Weights of a small contrastive image-text model: text encoder layers 10, soap at rate 0.0024.
Rows from block 3 of the text encoder, named by matrix and row number. Rows with one number belong to one neuron. Each number is 500 + 25 x the weight over its row's rms, rounded and kept within 0 to 999. All counts start at 0. Numbers have three digits each. After the name is the row's rms in percent of the matrix's.
# fc1: MLP up (text_encoder.blocks.3.mlp.fc1.weight, 768x256), inputs 0-127
# fc2: MLP down (text_encoder.blocks.3.mlp.fc2.weight, 256x768, transposed), outputs 0-127
fc1.138 274:499479507499535457509497479503485515483491483492529517510518492478559504500499519518514541498487493535539503482471476500490515482493490517503479514514482502480545486433508526508507466513483493502495484542512511482556493466508523512459502512497525538499473438434519488520512528452512479509488556519490501553486534503481477489471477520531529498502475485475493524499486528519534497486485
fc2.138 210:536498496486536516518520500513526476496475480481496502510494492502537490496534537489519518479457550562513539477522485485504541492522491520514481465516478465476478476478541481520509458525498497523457513518514481484534510443533461496502469529468490508501492477515534529514482461497518520529481520514509501519479513459539498505485472497519562462527454459478507537500527505531496494485492
fc1.139 072:485531471521530558527466492500499524439521460512531471440524494485528443491512511522510523494486517506504493484469507517539507470495493480528491464498491516450515540473471502493515524510483491511492510502509491489462526534447520546499523457474458489516541524486516514480526513561497537520506493517492462513484466505528484509513499477546533482541484500508515481513481460459483517520538
fc2.139 082:551472525498482501479531502482508486527517461509491511476508496523534505512483486499519445522496529495471529508502524569501535489503504481492522497518569493505509507489495507511478519509502476505538489468474475485473476459505480446540542496478518469468521471520528530466446491463534496491479551482498515512513485509476499540476510481484503477512501495527512535473473531574449511494439
fc1.140 078:466543445472530507491419484496502473458520516492550495464511526513481470520502510498465548510503527497521526491525486490525488477505469550497499454507471483473533502509493507491528509526458489482559499487540488455518486456482490504512477436554479528499523518529529495490494495522499490512506547502492500510498514518544465452492492490523469503527501493512501479459535501495480533497486
fc2.140 100:529459548509495510486547515483504473510535478509497498506508464514517494509493514512530496506528506486455516501492533511504558481463495501489476509497535530476533495463521490510436512522469437509478497488456462531460485487501522441534497489464511481487508478486490489452458478458517506496509520518513532486516491537452496519520511457486503527534534496528499543493490525554467503477499
fc1.141 122:482533468528514525468460501498484514493501521477496532494475515478487526464548495504500508493522493510557529525474501508501509516503473477483481459491520488462542477465493507487548493508512473467489508487529468492527514499483501505521456478534538516464487489508490487485499470495524510501486488511470498511532508507517485516515489445508453478479513537443496539503475473506469461467512
fc2.141 117:511517523501488472491540481513492492526526466547497497475512455543511497463489501491514451547486514523484527509487518478504530474501482561473508519541546488486512526459504494528492525483505492427499514470499489501490496518491462491502541526461496484507492529489516521469495533508544478500526513541536510502493508535501488493459477497508469490487485503514479490495482543537452498497451
fc1.142 092:483498463493553511497443491503500483473490487510522525487478512494473513469511502510468529546489510531527500537479510470538491479497469501444522485517433453469511475468484517499517514545498487491545477508511485491511496493486476523486522516522519515488514485499500536482475543536523466484481480465459516522497494483532486498565523494539443518549493502508526481466498473498473501490490
fc2.142 090:537474546478489528499532473473474515522541481516501512494518464544516492499526512508493467532524544519493508482473501518515548464489468503488482510505568504482522510453490482525461503480492468469474504494458493514505489443443492485529508474463497495531531487473496490443466490489532537507518540546510492525490477497454520528432491515487531499486497485498447499484489523542488543500484
fc1.143 090:494505489475494532493466495500492458490458490491515489484501496477534461529499496492538516510447503542532513516453496490525500490499499532492502504492559472472536526476491477495500542549498502498535487512474477497539458503471501544504488474498470482524517486477515492505492520510460545548489516496486423525496528525544514475529505471504469489488471503527505476454547492522486512474478
fc2.143 088:532501482482474509491532512506505506512521441518522501481504498513540492513537487493494487518532524531448520495499551537509571481480505485473518527563532501482508504457466495483486492488495466495496516479497505493468470465482477445538521511473520490501540504488497515471452473454523498482498544533477532480522464519477472517507514477489530498541504493534497528485462549560466539494480
fc1.144 140:479591502501580501479485502505485431517509477524518534524486508505550512510512483482477501494497508511562539520477484468516457465522440528482515482523481488491533500465477520524521506524479456509528538523525485497487507495458504525469510497493523502514504489483542512498510470513491525517505472488523493514503519446501460455490506487511476493508532497474493510515487522490485502506504
fc2.144 118:517484507495489536544542494497511480468491464491442499529510525538520522498507514514501513452546534516479505534497495485500532503498506491511502493528548525515496527481458531522430531484495500497515513491461546522510409501521495503527525487475520479503548521466521529478502502501494495485468545458535555470506456454476523514480556478462487475519530486510530499507506481537523502502459
fc1.145 092:490521479499538531499454493513515476490486513535552496500495496477524478472483492485510508529489527502526530479494502475538511454492474548496503452515505489486527510522498495477465507536528503511519492459518484472495540518484481471477509462505491513522529522499493525482493517485478490448457528476444447521466528513516476507483492463507445507520452523503500492505481483484472516484481
fc2.145 103:538478552491487513488569516488486501509529436493473496491483498515519507485520492482510489512530489514456504503474498553470533510484500506509508504523532482505529523451500488503488527486466450508495489493487445505485488464494495485546524477450549470502499486462472531446431476481524530509532536522515528496526491522495506495485508465472492487517514483533506525488496489558466520503496
fc1.146 081:483527497510529521482496528516484429477484502512532564524505523468516484479499511532486507524506553488561519513469499425527502465527459514466513430511525475520523512478466465511527527545507530494526503474498475518496438500525475501503477516495509489533507476530505499446485512553511478529472523494485515514501492526526503477526501503495441491504449489476496482505507500471467471475461
fc2.146 086:542481505484488526486509495500522516503517492519463517491513476520507517514503504490516447547513542513487518472492514575486529459494506505492501510519549482490531488478484511495480509492481431509491504499474472501500493483469481469534541496473501496504527473469495515433474501465536509465537569510484489496519491489451482563507500483489511505512523499529504510506486534562482508508467
fc1.147 087:480491485502537502494465501477493458468467504484508511518492534463507512491505549477515539544505520533527490512489521502453511494482493531512492496521515491481475517477476539509467520509494460492503496461514499471515521497516483538494537485483447492518499487528516513481511502542525500547507477495504530566507489491549503457512538509518464501506491470503512499526470489473475486520511
fc2.147 094:532525525514473520504511489486501487510538448503477499482497473529533472533477493508514481544490550492493534487497531523488560487475499485484539495535547501531513507486502499484475497514481470480485505486456500508473492477486508495534513456495527482509482475503462533457438489485525522481505543519519539523496502538467504506462495499504503490512507507516486500473492547559496527489454
fc1.148 078:482504464502568515452470542536539480504461443500518520512459508493479506473486536480483479519480525496545513497481542478494479483506516497522519493536525438493517499466486503475471525506500482524500527475533471493522484529518500510509474461490466482493517503464536507477530506552525534527452507498497439536518509491546486501523506460507516494512507516482491500508474498508518494484482
fc2.148 086:521508535486483514482524494491507494495516497507509487510527491517526511560498491486526478501524544503447528497499535554508533500499495469509509526505557519492540513468523476501469484499515473495499490501467474499473485452460483467542523467478522483516511481509490531428455516452506523491531504495487532506503476487466503531507519481488533497508499501547496485513496501536466505470468
fc1.149 079:491512500485549538496458478498510476487536517553466540505481511498525451469528491531484524491529514495513506518497540492526489488497470486499514501535545458498472501549491487451536516519504478521498531505511495448469477547465532513502497501461503497529505484494479479490516523518519519504485457492476543537503507523545493472513510511508454543519507484477460493485501487452458473477490
fc2.149 089:517516535481483515499520469490498517510525447511481497516505476515515510522507500491525487523518528529491519474494528513491535486481479489476502502534553531491509506478508511518467530502494462492505508480468470504483477460496456457516509446475513509499514497506525531460440500503516542530507569495513528512487475499469492501473503465501499471502498509536480524454499498560504504493437
fc1.150 081:439538452494527542500482518508497489455460505518502522480493530487540474535501491490493517505466507526551547472511543464488513458493506536481511450538534471525489502495507491458500499528483502509487474500534488489504506506479484509524494490495488478503508482478527501472502472504514526524464477476511486506513474500548492474515533486523462560497519498497499506490518480518480504488498
fc2.150 089:553464517494477518494547496484515496516528485523482509509493482498516490494505486514509483536561527510472507504487535520522552511480488504502484527550542500497541513482503485509490505520507470485486487494483481504484468469474497454538527498477520492514516484486496537467472490486529484491522555496487523506519473518484503528513497488499483485520484491523507503469466509565464514496451
fc1.151 108:487532513501526485471468510492511482451533507490539554449477527466469482512488502493459523474520515512515523504483528475498487515490509539515529443465516480499528519497508544526535506516479521516537490489515510486526518512522517495487472512481462538527488505488501497454490521503521446523480496499480478489478520502528461486464539468501472513475478519514531501488511473526460460465509
fc2.151 102:540511515505463505492518455477506506534522468512470477509532474521529495544507500500539470512457535507472513489512537501534529497516497508490501510523537520508498523491499515546481513524496485496485527503486445503469458448450524480528510515467491495514537486514534508476501503513503527535528522503494524533494509502471510520503530494517473490547514498502499500457468504545532511504473
fc1.152 170:444557472515493517535474513557515493460497472462500513479483509482501502488498461486507549526483492504520498504492497453456483477506476476483495463475539506500533545495511524517457465509497515500540512519519484486514508540463476472492492497499493462518462512466529501482489511507540452538495526516475512522497512486525478496482502532539493502503446522498500490476473523500471492523487
fc2.152 158:500490547467475518484430483530516479515530491527505502529526481490488479516479505487559478486512516507496585543458516507507518510491522479514519511533519467470470522486506567486525512515480478458505529514475513490486468485494541472499523497502539520499539504483496511495499511492509519485509528459504484505472512462515491530482537487463528464520503492517528472510497498486451455548499
fc1.153 096:514502519534507498505428501517487509460493490518481482470500497484489521481500523500459540526474501494517485508495526463501471497480493534494493463477508499495510524518464553505529514509456519508514519492495491444529460506512491479513532458484504505530508526489496512447471549529536473501481490497463464528487487516546509495502515533498480503486512499523537480478473516506489489465468
fc2.153 090:519484499486477497476511496469507496511528502520517508491495487538536497497516502488538469524540527496497559497502509538520553488533507467500516486542540495499514528478490474512450525504494473507500486502470489509474490443494470496519485482477501492482520502506475493455492500482551503493537536498526507516464476501465481527498472470504482481517497495522490518511491496544448507494463
fc1.154 072:462562431528531510445458498502522430532527479475481509453507476485479495467492523481457543482458495485511513474477484477500529500508490549542484462505525461468535505489464511495481519507487510500485515512491494492516503461472443519497500503527489495509518494487512516490477510495495522491499499505511494546469516536514503479526509513502502499459488521499537504467497488478509510463472
fc2.154 091:545485524484492494498548502499507513522522473511477508501506524523552491519514491501537443534533555499458524498499549550508547486495514481489483513513548523466530520433487498511474519506492456490482508470494470504465464475478474472545526508449526492511522490496508547468457493453521497496506544514494536496511507511466489516468514467488527507517505489547509520468492511552457516498465
fc1.155 096:501516482529490543498450474518482482479495473509522495470509527469519481516487515529501541502500524491520515491497539506502485480517504549491495455516533488486515474522505504480480519517481555520560488510514482457491522490524441467531475454505458523518516503485480568472469489510490458501492517472485461526519518515519483487494511444549474517519463510488509482479515516530481474482491
fc2.155 101:532505532488500502490524502495516503526556453497459486481487499511521494478522518497497473518507483504458495518482501547471540504457480495518511499526510489515528536448506510497506539460481460489484494501470453491497501473485481486532519485484531471493498483469485501464465490483524519489505541518506535478505485525503523522498513500479494464506494491541502535494490491516454521504494
fc1.156 167:496489463516497519482462514491519482484509509501524507488532516468513488490468465541500544537456492532453516506521502464511506497476491483488512452536538505471572518451467517482519481512475501501540477466467488479507518502520474484478450468458529489477470486515497502514463482488493488511514494476526466515491469465531491466464521522496514472503453525448469533477507520495466509505498
fc2.156 175:504463519508488509498560497531496532555510522519509477536481476507487502504511507485482520475474533473521485530518484556507501518515499517496475485496547482498501490462504498550493471522538508480477448502533516473501507506543516489513510528515507496501514482511498557495504491549510521502461526504496561517537531442482516528556448513534518443483515483513540537482502501471460488467496
fc1.157 095:477528506487530519486471469493507440485517504514516527464483530498509457466513476458474529501497535509528539511462488509496463473478472498493526474539507487478521518468493479484496495533499498484512509484497462480488477493478504515490529451509462494526526491519520523490478525511530465485458486523472506515521499477531487462530488490520497500519532528498517503488495483462455482454498
fc2.157 093:531479526474471539481511486502526521525516443497485505509501491513497505550493494508505490539514511524467513484523518531530547484500509486490500531508565493500512515477524506512492526484502476495494484501491467499498479470508469453517512503472509487505523495508495534454466482479509531519505532474491474488532492501454509516472530486481495522510483481553467509482503535572485523511430
fc1.158 120:485511449486498535514468506525521508482533525520516502510497526476501496523510493530475514519467467485546476470502527473498473446542468512538492497492528473497541535492491516509464514474483514501541492473501487453468484509529495521505479465507490472488506544520492536494508491548513471532545512490434535505518515490529458449462512499547509500499452537486493511501512537498499485471479
fc2.158 115:537496523519477533474532483463499507533517504521485536498480449515512489523530528477515463524503537491515523526486494531490546498462518515480504486519549470484511522453503501522474503517520473459470516508501495507500472467540463474501527512492509466527525464495487538481475504492512515481508546527529515504506518499481499519495477520482511507499490462522507559468471515555475554480481
fc1.159 110:498524468499512493456477526503506507492527496482470551479493526525544468493500512515504495483537490491516493495514481443498451491533522496477503470537492446505513486456488519518526499551498500479549507478502503464500513520524490499472458509456532513529500502443474504501491530536497501490494496491458512498456517507526457498514518536505511482494495492469528481464515474498473482533476
fc2.159 109:493512520502499502470523484529521505514530480507480513474470455524538492479526514472499482500482513510493559475491495505515518437486509483532513499539534474473524541474484487524498536506511458496500505503496489515481514496508488475496506466476487487532518500505468544499443526480547527502519535511534501508485518469513512526511459444492521487560466495537527547512498507562464479496480
fc1.160 090:515549519497528518524447469482515468487494474492496507496506510453500482485481467521513495544496518468539485483474502473504465434511503476475515508507569474470508497520465543524482527522494495512487501485482477474488467504493478523467512489512515476508516481511524504469512487516489543502476529503491490556490532534547464486501491465518468521477467495502478525527498514458478515469495
fc2.160 089:520475520512474500475561513498508519503530473501496509475503477501558495531510506500518482524500514529433531468486542549510534509487496496536499498515523470489528525449509492526476498496488465495514499480495486510467518467492500451556493498489551520514502501472492536465460479493508516509507523507496512528510508531437480496508521477491528523537515495527481505463517533559470509477475
fc1.161 123:481539502531555526500452524531503471463490535549511489492485498482508472477494500476493476492513508525551520475472504489541507483496486482508505476523513456494554499480472457480474519520509468489508478491514453496502495500479509486500506490449487533514507509531490527496471539506487474484469494521504514529504528482548475465507528510492523475508523530513477485542488521444459497463448
fc2.161 106:501504490521489497483522496481497520523527479524470493494484462511507478507543478453517466527496504471509527491501523515503490482497477514465530528548556496508490490463474530507476490479491481492511521500511517506536539497485464461510529452494544530517529481515485522449490485479548529519514537484457496489491456493461469478476519434483465506496523508490510529489511495554498460527429
fc1.162 079:488519490513490517451473494483515448460477483491488526500499531471469544488510521481502508515497534543505538479475535491499518451495513499516459481545509473501528516460510526503468475528494515513544473492517495478494490490442483517466501481487519495505531516485529531506466482563503488473470495498512490477487539481547476486526500495464468516532446499507489503479522487529442511476506
fc2.162 088:523497536483486515512509491467532483508529477514506515498525482506511487556513493510504488548501508501464506490528517547488530497521487467480499511517545514494553509461489488479453541483516453510474504515482490493496477429478508480542528479474527487514516498504482536438479483476534514498528544541495508507513494507447521512491486483495514499518523515525504559503473516553499529483457
fc1.163 121:480470502496509506500445518538488422465502509530503521515511512462512474471511497499490530529494545513486483488481498474485506496505456490486518434533538486532543515505494550492496473540503530481532491490504474467486475503466497511512502492546482460494508476499535510457493522539519480495475511473530517521501486522532479495471477502479477484513520515503515525461486507519500486490493
fc2.163 101:515494512493476502462515461460482524557530452476474519477515500544508508524502495539505464487493497528464504501516524525494528481480499458470511534495529515488513524479487515523486521507500478514470502479496441507471506470497506476564541502466495494493511463503515537466508492510487525493483523489489541503489509525443481521488508529510496528470480503525487537499473527580475498501461
fc1.164 095:452564490493518500505469486451533444464489504500481519511482501466488528508482485489481518521497532525501544484522516456513474490446482510480516507523495468514466513511492563474526501513493543498516517487478544540502453480524508518490496497532527510517534465462514527483476498542492453503461477482509496520476530506523466517508521460493452494474502478493549486462502509496470495511474
fc2.164 114:570440515481469530499551505490483516505494441487490495511495484511518462506509476493505461543494521545514486517516505552492536486539497494514514478497542468508537512476508477528454524485479469505468492475488499512525476494482484454514518487477506487487504494499504502480480504499509494529512539493484516530522477489471501544481483491497497485533480469514482503544510524506500500492468
fc1.165 079:461530443499535506527506515531507509467502480547549504472528505439518524524489497481449500493532504545527474518493495504519464469457490509482500475487472544509493505493467502523513491528456560490520486504495520481475503487497505509485505478462516476481531474515516495458469486543517496481506516507460486513497499497536497498512524519489482504537438519488514488488456513500513489461488
fc2.165 094:535453524498468507478534477478491492515531488503484523503494468533525472507505506509541470518511540499453503500502529508524565499497486485467510505506563515507531509453508506514465517505507442479475492474473450496481488469489491455521523491487505482504486479485466522433477500468498492501489569518521535511502494508467481521508507491509509484500504481522483524499459496536493513483453
fc1.166 085:448536489520511494486466485497480483467515471487499492482488505483488466539501495519467514547454527493517506523498540466501509467479491500478523498520522517511506454506465522517497525506459489501506530500448515509511483492507505536508497502523478476530481523490500518479479538525519494489456473489512492549487504539575471486465467494539459553472535538511529472496524497504469521494506
fc2.166 083:549504518462485518485507475492529497513513474517495485480492496518511493497486485486513468530506496493469511480473535545497568478485466490485493505518546527484536520481471484484474506506505478492471498503490460498493476481465492434523513508468501491490515481508517503458439489462497482498524552512496529527501498498456503543476509487480506480518507456524505501504444508544501514500459
fc1.167 098:481529490495504522463465491473504455490499514540511458520476518486496486498512517470470550535486525483519479533496493459502493525503489520520488475529518523522532504507485541521462462514471505521544491512498494457512483489490486549517455510489481484514546491521486479529493507554486462505499501508468462535464531480541488443491494543515461492512508506482530513497512467532455491517490
fc2.167 096:511512526495482520475555498502488493524525464531486518482484478512546528506487492463506495505527530519472525499461522549488559475480490494494507534497556506491511531466495482505488520502478457528463470511508458504469490478491469476563529487479506501519524452513502515442481522493503558494510546509530530497461458501501529528475496479478531460548488490509479531481505517547471511485477
fc1.168 105:494497479513556533477457511488516467465533474453536488489514511529516488499478501486493494489510505498520530541539481500465504490560453511519492482484539449509555495475476517472505511512499482496495514489483477508483495535509508499462463449477499503539509480483512541478511503513542489530477492517470498505486476502548506465532483490495476499540495507526526522505472530451481469458485
fc2.168 110:528515532501503526500515484490508526510527506506489493460478487534501478542508483511501494499499525495489546476488492523509530511474506499500490514511516499448503535464502500505493522508486464451503527508518465485505474459486489468545528516507529446507517514503470552490484526488521512469525554540531509495503519483470468551489489500507504529510502494495511516494518474532505509461444
fc1.169 097:496521470525524532505445522487489485475514479520557512468531535478488459527511478499513542500481520467476501484478488497512505453477479532501486485499527487443521524473480499518520545524483478517515476492490506494487506522503516465492466466465540489504506481481505509471497495534488508528481526492454483520483497500566496478509500486518473477537499532493526479496489521503478485527498
fc2.169 094:528480500492472481463562458501495491526514488494508485498471486538533538524504501497526450510497527513471545497501483550523535523489524503484511473524534516535534499460488494499484492477517477492481495474485487498486501464503458475513492513507495503508512427497501524464468531492534489484513529503542511510525494488492488502480521483472487518524490501516494513500525474538451542480475
fc1.170 142:481505482489506523486482520509495476475532469546506491496520495475493457479558541501474513542469489536530500491464493489527468480497507476510505477493486468532514514495495514480468521534494545498541487500454502522541449500497525503470491493503525470533525488507491524455501463504498451491498498476499469517519516472539464492510515501489525530554496477478513502447488505492518480504470
fc2.170 126:549489508509476538464484461483473497502561487519476503505478489513519481518481496462523468505495540485491536484486507515470528456477498521501495537514544514452495487449510519540482466499502467505476534515480493489490521453517507462510482487469510497531500492470484507433473529488527525514517522514486506494511507499514516496474479469479516488530447501564494516527524496534462516498468
fc1.171 077:471514475507527528472467450501538465465478469542494521499485542463485493519524496477491475537480514487561499499506527440518515469485494517506528435518529472503556504484467490505483488523541496520536487507464502473524453495490523501535479493517508477548521488503506484471463481515539509550493509500526489529480508488551476471499491485534464493497521498498519499460457522488465473484452
fc2.171 083:567485509477484521480531489492491502498512484502487511479519473519539511514487509503543460508539547517465509479478546547511533512505500491488502506520544508515529506471485492510462507487497455487493491476498472494470471465462491446532539497458505482500521494501508537457476494480503504499509544507487508493526472510467512519472511501491510504506490488519499528467494502553471531477451
fc1.172 084:461523501529502487483480534489518487471525493492550512464472498456534515461499507504489529488521499466545483466536493475509502455513518543474494501509531439494503516507482508546495518493499475532531505526506492469496477525489497519538506487510517514500501506478493538453462511516490470523493458494447497541487467505534490473479491529551484518500527506454528507509487482488493474514470
fc2.172 090:556476519495497504481524485490512504512529466523487525500515497538521495525513501454515466507517559498473535486469542542527547499481507486499534499535566521481514513461491483486514492494488453449479503465462473488463507453491479456500508473458517474540498496497505505463474486485516528487495555503512506498523486492495500505476523516476541483535486496536529526518504473535426511468459
fc1.173 076:463527461493526506512471476498510480474474482519560500507508519463538495470477487480467555501476480497518482524441524461522489478516454536499494473501503444516529504519485516490514538477504511497500498510519443501508485477522528533513488482500491492513535556496533499480495451543485498496478501464517481551490521511544502496497527477511491530502490538537503482503478473515455461519460
fc2.173 090:558487504475493513489510494488521518534534444521490490475512502511525495524506513508511435511519519514485503482500545537474542496509550489463503504522541541500537514466458513506472528504499453507490520478468486486482488459470472454537558489474482505489526484498500539464488508487532507484507515530487513507526487513480509538479519479473525485509495481530512535472484530543468526506485
fc1.174 097:490516514492527529459482480493486508484530447471553521486539527478497491476528521487482496502487536507523489511490497460511510477494471505513506490511528507505547535526495495496496504510487514474529524472481468473477533494518468522490510534496532456511540514505538544458475552508530485499475528490491485519485512482494504447488544509512461501531489472505458498470513530488479476477517
fc2.174 097:503500526501474495474503481453499491509554473503467497479521459497522506520506505494499468540515556509494533505491516518499517525493511481471500473489575476518495510412498488533502502476506484498470466510508496505513469444491463500521505508461514489484500472493506498462465509495528525514537538535492507510487503501483493557488493490468506508500512515522499540495481494552455473476448
fc1.175 142:479491461458510480428477503514534467481508464520526514463457530496534519471491490471483570481436539489517538453518506469529483476462503469452523490504516470504513482521522517502529515532503494486528510507489459492484544495497514517470515515512509487513522506513521508479487485509519514504464486514531494519524485502521500489561484459525437493484478513526496477503494479509486476467491
fc2.175 127:546494525466497488527545481496486470515526500526470482499546474487498479506533499534496481468532473524443504494472526558525571505489474503516502502530509500501512500513449530514475535514485492466474541477494482504526412474478518483547509514460520509529527479507496501419440496486512496510548532476511490524482462501482493542472500477470512467535503520509509499512463497502475479511477
fc1.176 092:480541483461517520512468495504510494498458511492544469467488501503488505492520543492471526504436508490517524558482504495507518478505500480462483464481546508490516536504467469458517516523484470455519519469473488469505497508489499494494488462464488509501534481503531472459516546489499481522492542483510512524477493488519494508529488466531478538539456500463538491477480483465510525484491
fc2.176 089:518498530524488494461539495482485517520543511481474534483504476473523525511489467470503473506542508508448520504478529524504533453481504470501527496532576491498501517451516507516461504485495499493489508501538466482479498453484501462508525504474522482502490506480518518449462532468532508499551527510480469510514499496467510516478492508469515498475508493522475533493489511521481512493484
fc1.177 077:433526467544550539521479485499480450500532498435525521473508508455495485504508490521474521543440482501512531496475531490509512453488507495505512468527520508490527528511523490505529489506453516549483543493491524507511451532521520526497500496533513515531473494488507503499478528498493465481470491510513486561486516477520451479502521508502454521501484547507522477466511478483472530455503
fc2.177 095:500479511493502519488507490510521488528514449504460499488517461514541490532457508476551455486520545517467531519483530538528552505507511478507500500516554486512516517480497503506472526507495462486480509490502473504465509450481496445498531503451504483492493491503491532475464508490511526516530528514524515508519482525487493534495513479485535473508527487493473509499480519561481509471475
fc1.178 082:474520477504537543478478483449498432461485464529528517499479470468465509490498480482502537547455548473560496513435532462520524500518490495500511463488524486490487554511497506507532503546527515519520516508504491495484453495492471537527480462521496510495522474470495505487516484551526467519535487468494470534462544501568453459524503514526473528518461514488506487476475483539503457480478
fc2.178 090:532496532500489514481530522493504507501527476495490522477494480526531511544534516518501456472507506530444519501523513567512534481513513484500509522523526495493509513445476492493444497482502481494485502522492494511474495465472477455534511507449499502505526478493507531440484496468481505479492502509476537511518465525445489528490511504476524477516476488514490526475494513573475529493463
fc1.179 088:475518509483542546485478473522502476485500498509496500537500483514512501510478527502496514519466512526518512473472465452515506443535489525488553477539535511505492504493516478527493547523504495537518495502494505497510516507497521524473494472476452511531550501485517486453532491512540501491474539522504468521511527474535460510500518477490447519487513532497479501458505481507490499468480
fc2.179 088:533472519490463531495540480502500479513538453516476535483502482516512508550509489507529479515512534488460496495488529530495520493496516475489497508514566491492509532455462490511468502502516445498475514498480460488476477471480476465528527492452506477472508498478493524458428499499515510474525564499491527480512495525471498509505520486478523486525503487524518529504457524552450512503500
fc1.180 079:506513413501523520467505519514483483485487494519537486507485497469501502472507489492481511525509535502533503507493529513489529486502474545435518475517522449489505492527488562480526471510508487531524487502453536495521463470477480504519486454459499495514524501499450479513485505556550507507500538463489476541472505488532472466513518513546515559505486516454473508447532493501474483472494
fc2.180 087:535489524502481506490529495518522473498514476525475513494506474525533508564477522473513455519506520506464524481492556524535545517488478498517510528530535500506517499443493492499465513497504443481494517487509451498438495468487500456524526508471511506504515497484507537459491497496516501523535544518495537503509464529473505513492511496478512528529486474547512478485481540565457511467480
fc1.181 101:507534504485500571486464501533513479507528532481539491479470521473503463514488490491487524530454501519534537509456506505443522465516520531495504490521480471478562442486487479468507516499473523516511472494528435477496456473517515485471490526475494500533517489477497518460465504521512470479499493523468475536508519515546500521518483501515498506524498535504507479517474462485484520503509
fc2.181 100:567492528502475529474543500489519502505524483534506517506510467494516490503512523537523442538526520501506499548494520553532523466512525537473471484486554468532514535458502492513472522465540458498511545508488510531506539481475502475532521457483463467506510494518500498464483495517551537518508546520478506479501492454440478497488521483482508484503504492530502537489473524539501507470460
fc1.182 092:481525494478548534501470495479495461464514467482503530486478483466463496488490511487463508521496532518535506537535512466511487481502490510490487456465487485500520505478485514546470510524479506515528519513498462524484513474536519525538484455535471521520521473456514540487471475545495518527504477517439527553506502491533474467520505488461511491538526509506557483476473515518452478474528
fc2.182 092:552452514469479518501504484508509508550548447560505501488503452549530507517460482497517452534535528549471539495479518537504548491487490478510505506538543513462503533461525491500482514500522499527487490469512456496474472480474474468517516499481515478513532471494464525495430511492493510507506506491501509510497504524472502479471492507471503486504508501500511523513515493550461512490489
fc1.183 095:520526479490539541528444530504502476459483521510528518484520514498520504502472523518529518503482520461534501517472504448476465505481478550511525447511483492515507500472506490512502502564483497502542499488520490472516509513520482515518511496558471519509544452522496532472459541544473460499491520503491497521480508517539503438492522477522466485538464522465530484451512543510471500457492
fc2.183 104:541467540500449492496522504459499506514501446486468510488492487497499507510490500477507478533503500536462520473501547521513549496514506514489513515513544518500503510476476516524455476509497442520428509493479508518487463463468491457527484494447501497498490494471533516482454504470494531495499548529495513509480491508478486527480517498471530511477507475513459560497481528567492513495483
fc1.184 088:508486462512532481472438518567512481468496467508496514479512509473524492489506508476488532550508505511515501484449508488484482473486469546502490445530518490511510486508506496480492504545491494522480518473461495488517466545464484494530523465490501495511559492508514527437500515518478500516490519471528486536478498473506490519509516482506458521534499502492542516487503498505465467459514
fc2.184 093:523489536496480536485540486501513507546544441514501498490495501547527484545498482520528474531520550512473523478487526541523545484498491493489495487531537528483522521502497469492459511492475440492493510480506464488486489431492480465528512501490522486502517494503509525464446499487497528517505527516480513489507494523489511539489501505487511506477501506521502500494477526568491507484468
fc1.185 084:494528487495548555514460473513503450507477480514494505456457534465521516438527526520513522497500499485535509544471507480535479500502535534486498491526487486495510489514470512506491539530490494540473496507487439499514492527478500528463454530498479500538498492461524523456498540518489480467465493490464494504460517506501467430517500515505489501531481529500529464496519490489483479462503
fc2.185 093:513460541488479516461556475509500525496514512522498519461512485545524485499493508503507463540504519533477508503495510543515561482502490512478480508487574510478514526434490488521475521495499493476464503492475458488471441450481467473530513489468508470514532496502499515463447480469498544498503536527500509536486489508483528495445491484496519483520516486528477527502465516531479493491447
fc1.186 151:530528490508511513503481474522469503475512464522504489485491493462472494445484507492463528480440539503503560518507525499560484461509522500465500489513485504478527511505505479499503523502453521500543499489457482511462477460498527491485479489482536510489531514473528547455469506482459501521507492491482451472522484497536437475537558488501509511546471505504510491478522470495494490459479
fc2.186 133:513529527528487525487492490498517510521513485465464525491525487529535512492504487516510483485504498490480548484495511556514486485488499513548520484510526487478503538481465557508476504497471450504485526474494488472505499494505509459539537486489524478549503485501492506493484515508498484499515516509496491493513499502485519508486529464467508526501477484523524553449496523508468493453462
fc1.187 094:506501488502506506482475512548511489499507492533553511491486519473503518511486480498463515518500501480572489492481510495508515458507508513504444455547478503490526506507476532501499504494477487531557495495514505528501500508476485542501490483446532498529520511489493486483524539549500502528461506479497471525473497502543492452476494498503528473494474507496516528474492454490494462489479
fc2.187 089:535520521477498481537522489458487500526519480526457506510488484518517487491530480511538455534513525519477532481487543541498550502508483503499479525525568495509487540472497499503498501496506442504502516484492486494511492477473497467549536495484521498504523481491510544458470529485508519501506574540489511516507512510483458518460524481487507523506501499527519512498474533590487529468460
fc1.188 102:464504527500540525476488457528474480477499483482498507487475499459489466479494493489446593524450516489546505534506510491520469495487486495494510459511495492490533493501490546517513526525546485462514516500522488453532511494478524472494478487564517494523525489458538496487471519498511470526483495528479504545476483487529507474503470482513482524532506534479472527486533502447469519453486
fc2.188 100:548509529478456491478488534468530530543513470546497508474499494540520488506500509496512428517509517488487536493497501513508525517490516486498500513504552495477500534443506489501487505486506461492486491467511484514516469480476478481536513499447522493501495485467471517501483493493513516494530506497470462525492516527461493508476469524441499483521548471542499498484489487558490512481481
fc1.189 090:508520509477546523510465468516515483483528489487519491500503528468486478481499496500455538492537505474530505497521492492492429497537463527506518459491541468546500509478460522481546514538518496492491518498504462493547497500496535523473481488532461536488513528473504498506477499537523473495497518477479507539485462486524468476519492538521424498533501477509520466458516458521486486472521
fc2.189 096:537495543512480527460552491493488485522523477493499504501521477528514488510489509489539462503513540493488546511500528543510538478499515452488484522513536505485494509461495475488461524510514471513507494481485470505485476463486464492562547476449515466504534471510499539470487516473511540501511519501518506528525477506475494519497500480496509503503513485489500541496482517555480521499464
fc1.190 102:468535470516518495481466518491496451478480501509553511501513521512492500487470509473477525487491532508544487549469516501533489506508493514488476458492482481518503486505428473541489489547504460501516542500482474491517520501492521504486513439485520475521498484464519551489508516531513498506498501461461470503482519504561495473488500470521482516504525520478506496479456495505446483445488
fc2.190 093:522473523494489511471527482480515527523522493517474510450490487490525498543510489515523459507509546504477520479497538550491520490499530469481524507517563530504528500493489506522474524492530488499501475495465469481476459453490460467505515508490491478501528493484501544469461513461529512473535551504519490521521505509454487521496512511487508502520470503546508513491502513536467540501456